config.yaml
crop_scale_min: 1
encoder_norm: "layernorm"
encoder_inner_norm: false
encoder_expert_mlp_ratio: 0.25
latent_channels: 16
decoder_blocks_per_level: 2
momentum: 0.9
warmup_steps: 130
Rows from block 0 of the decoder of a small image denoising autoencoder, named by matrix and row number. Rows with one number belong to one channel. Each number is 500 + 25 x the weight over its row's rms, rounded and kept within 0 to 999. All counts start at 0. Numbers have three digits each. After the name is the row's rms in percent of the matrix's.
After each channel's rows are labels from the 100 images, of 14976, where the channel reaches its highest value: "top examples" is what is common among them. Only what is clearly more common there than usual is listed. The data: small renderings of single solids in any pose.
# convs0: first 3x3 conv (decoder.mid.0.convs.0.weight, 96x96x3x3, each kernel summed), inputs 0-95
# convs1: second 3x3 conv (decoder.mid.0.convs.1.weight, 96x96x3x3, transposed, each kernel summed), outputs 0-95

convs0.40 094:513550489493510452501483500535474472499461502482476502491482470519504497479443487538499540504508482531522502466489537497496491481514467450511459484458478432505483496460520517515470504487489471483502502468515517504493495499501488470459462546491501452486476493485489475492510477434519494525
convs1.40 096:512499513527540473532485472508526524520507493492495511525534527495488465502491534502473496498483501460508503498500456552465489503498488482522522514480523481501479493453495484472483522591577483458505489495492469512492503494504548514496524475550497496512514501527467537513476483479482467469
top examples: spring

convs0.8 089:488497474504474478517505507473474492471478484488445486514534485532492530501506506519475524482521485485507447488477533506481525530532477537461505497470475571500475524538499488498471484487493494497475454462507517487464501521443539479501490473528513483472525450541517485518473472527514482520
convs1.8 088:496507541474497510491520512557564554544489490515510484496553507527481530494515504495474522498543521490496519501522491518467520529521489448502534517528526487518551501515459504494476526506483532472531463504490494480529503542551526489499501489479505478477549534479483491494526511501534492513
top examples: white

convs0.22 079:503451481502481493461534475492469461472553527466489496476501488514499517536477482446507514481504461463539470523475478503467515512503547481482449507508497499514491469497501462537474456487552463483498515495504482503501474566505523488490464492514520501516531492488497528490516473514492468520
convs1.22 077:485454509503518509548512485474487539531469478517545497531555520508494539502527505514472507524511483498492526480498546486486485477517485458552509478547544492498531470487455476548481523482497469516537515511501463471495498503480545497483504521520505477543525538504521526510516472513518498494
top examples: white

convs0.66 094:486488439491473512541481499512469498474457475454463523512504523498484495508504480512515497500514498517538450463501528446503522511505472563455438469488476532465514509493531512504495522480475446488503513477484511489514503514451513481491519485531486520500512463527482514508487470496484466493
convs1.66 077:521525532493506531484490501482531548529491521522498526500525478511477495488552484506522517494485536511479527566528526524480518494528508466501538512502504523472531529514479531454514515490487530475511480524484472495513541456523518472507510497439523464503518543483452489506496540493544502499
top examples: white

convs0.84 172:531494508505481477559496489512488487469493470465462488503533508498481561496493524478440515537507468502494501508480502506457479503493485468485549510463484510488470496551521495485483477495507513533484466482564489465468486515501512480497442502502495487476538465545517474527497463485500511495
convs1.84 211:513506521483511516467518511586507512525497510492509485490535518516516540508500519491500493478573481505540497493518510510494490506512512529499509484505505522504509503475479504501507503520496507505559492481498494502639489569529508497512509503501490515505516529498508503495525506515490503496
top examples: white

convs0.16 082:468493483509475502482480511526516491499511448506489461513513498486490484501505492514457487525508465563513506491510535498470496499503488529479513501491475566479462556440526491509489525517498486540491435475472546478492519509511481490495458526469459485463494469502506489471501494539521485520
convs1.16 085:533502483468510463451496490491489479486495465493486476517488520539534481486476485506495524469492500514478501547462471518544494518508529512506482490471486498492492513460516539490508481538489471511493456472481554505492486496485488506554503490570503517474534493489466484530530515463466514563
top examples: black

convs0.91 081:492515457498472520516490512510434528462473469492482492500503513473463516502528492512515494542520485535487470481510495503471468507471477509463444487470475535478498496493502434459513494480485478497465474499479489511439475492445486502510485479487504513519514477539499459524462501497510459505
convs1.91 067:532509476488508540509491469508496515463551501518497515487532492522483483480506515486485536505506481501494511542492501510500470467523490502470491510487479504494487494475566559471540500498453528475530510540488527515527528467517529482466498499447520524491496552488483461469521553481520529534
top examples: black

convs0.11 086:490495486481500469524431468471497500516494486512507484496431473477505510514497454500509474530490474494476478482494498461493487482469488509473502495455446499477534486514486487499480467494439468506473506489507485527540482493465472491470527448510465456474494506468456478522478496527497486483
convs1.11 076:478526496491498495530559518494496513479492507509511490505504526482492446530471503484493532538495503503489485468517495507500473553508506478514469531487520492513483501452510525504501525499502515487548539479555494493532512509540509500525513540540506496487535429442492520424511500521502514501
top examples: black

convs0.82 084:455462497449503502535461515476503493484472486506490478496490508475474498488494513465491516537504500477462532469460479534446481495530464472502521471527498493469476498533510548486511539491482510494483489510523471511483474503498509469442503520516446518480461503477475453532489482481541514486
convs1.82 083:520498525495468495506507503517523540494536546506516519469520530496453520523509481486493529442499509464522507503522496527475462510458487471512492482539541446492510454447518495475507519503537486475478519506522462471517504549467479505479522504541528487492493507525507519461501461500468474514
top examples: black

convs0.28 116:490502545502504494498536518501523481518496481517510530510542510504486484505511520499452519504514478520517526512478516558489502530558492496526585511508526527490462529465521503527483505500527580515508481474503529478478499503562514497509482510506481492495533502515533500463500481487520539525
convs1.28 125:510455497485489491479484499524508522566515508505498524524523536513489508489490493528518515448461500522522523537517528482550516513522499466526533492509510469477523489501431479433476521503525486470542495519449501496508517528479514505492498472486489493510524530500492553549499504501535485517
top examples: white

convs0.10 132:516453476481490450481530502523478489519473468512470544455479522528475521500459497494486504520500506536550540453495527522478493522549484488494499465526522528486490520480515521513473507474476459499475522468479519476498469505487547521457491531516506493504521497513481488509522464468546496531
convs1.10 124:499486503483524488505509502504493521507478535522470537513507517485478559462527496487535516471488495520475503490493485517446488513518504492516498536519516452513463508487502533447488535498583522485538516505429478529518509464485506506503519493498500467525491512502478506494503469500491434464
top examples: spring; cube frame

convs0.20 089:496522478504520494491494461514502420475506483463482475496519506461482527509475484449555499460455475454507441490522479502518487473473500522490528500506471494511506505569468502473463487503517496476506495497513503513494480520460483489522499456480511511514538510457511473508475479506479511528
convs1.20 095:509485497494496479510504497454447507458505437483518507484482497532497529540492504508502528518514524527492558494483504497469482513506487491457443499492507486517496487443536559494496468509467531531511495489511483496546531480496496482477504478486485474540513453480496505465493546529498504546
top examples: black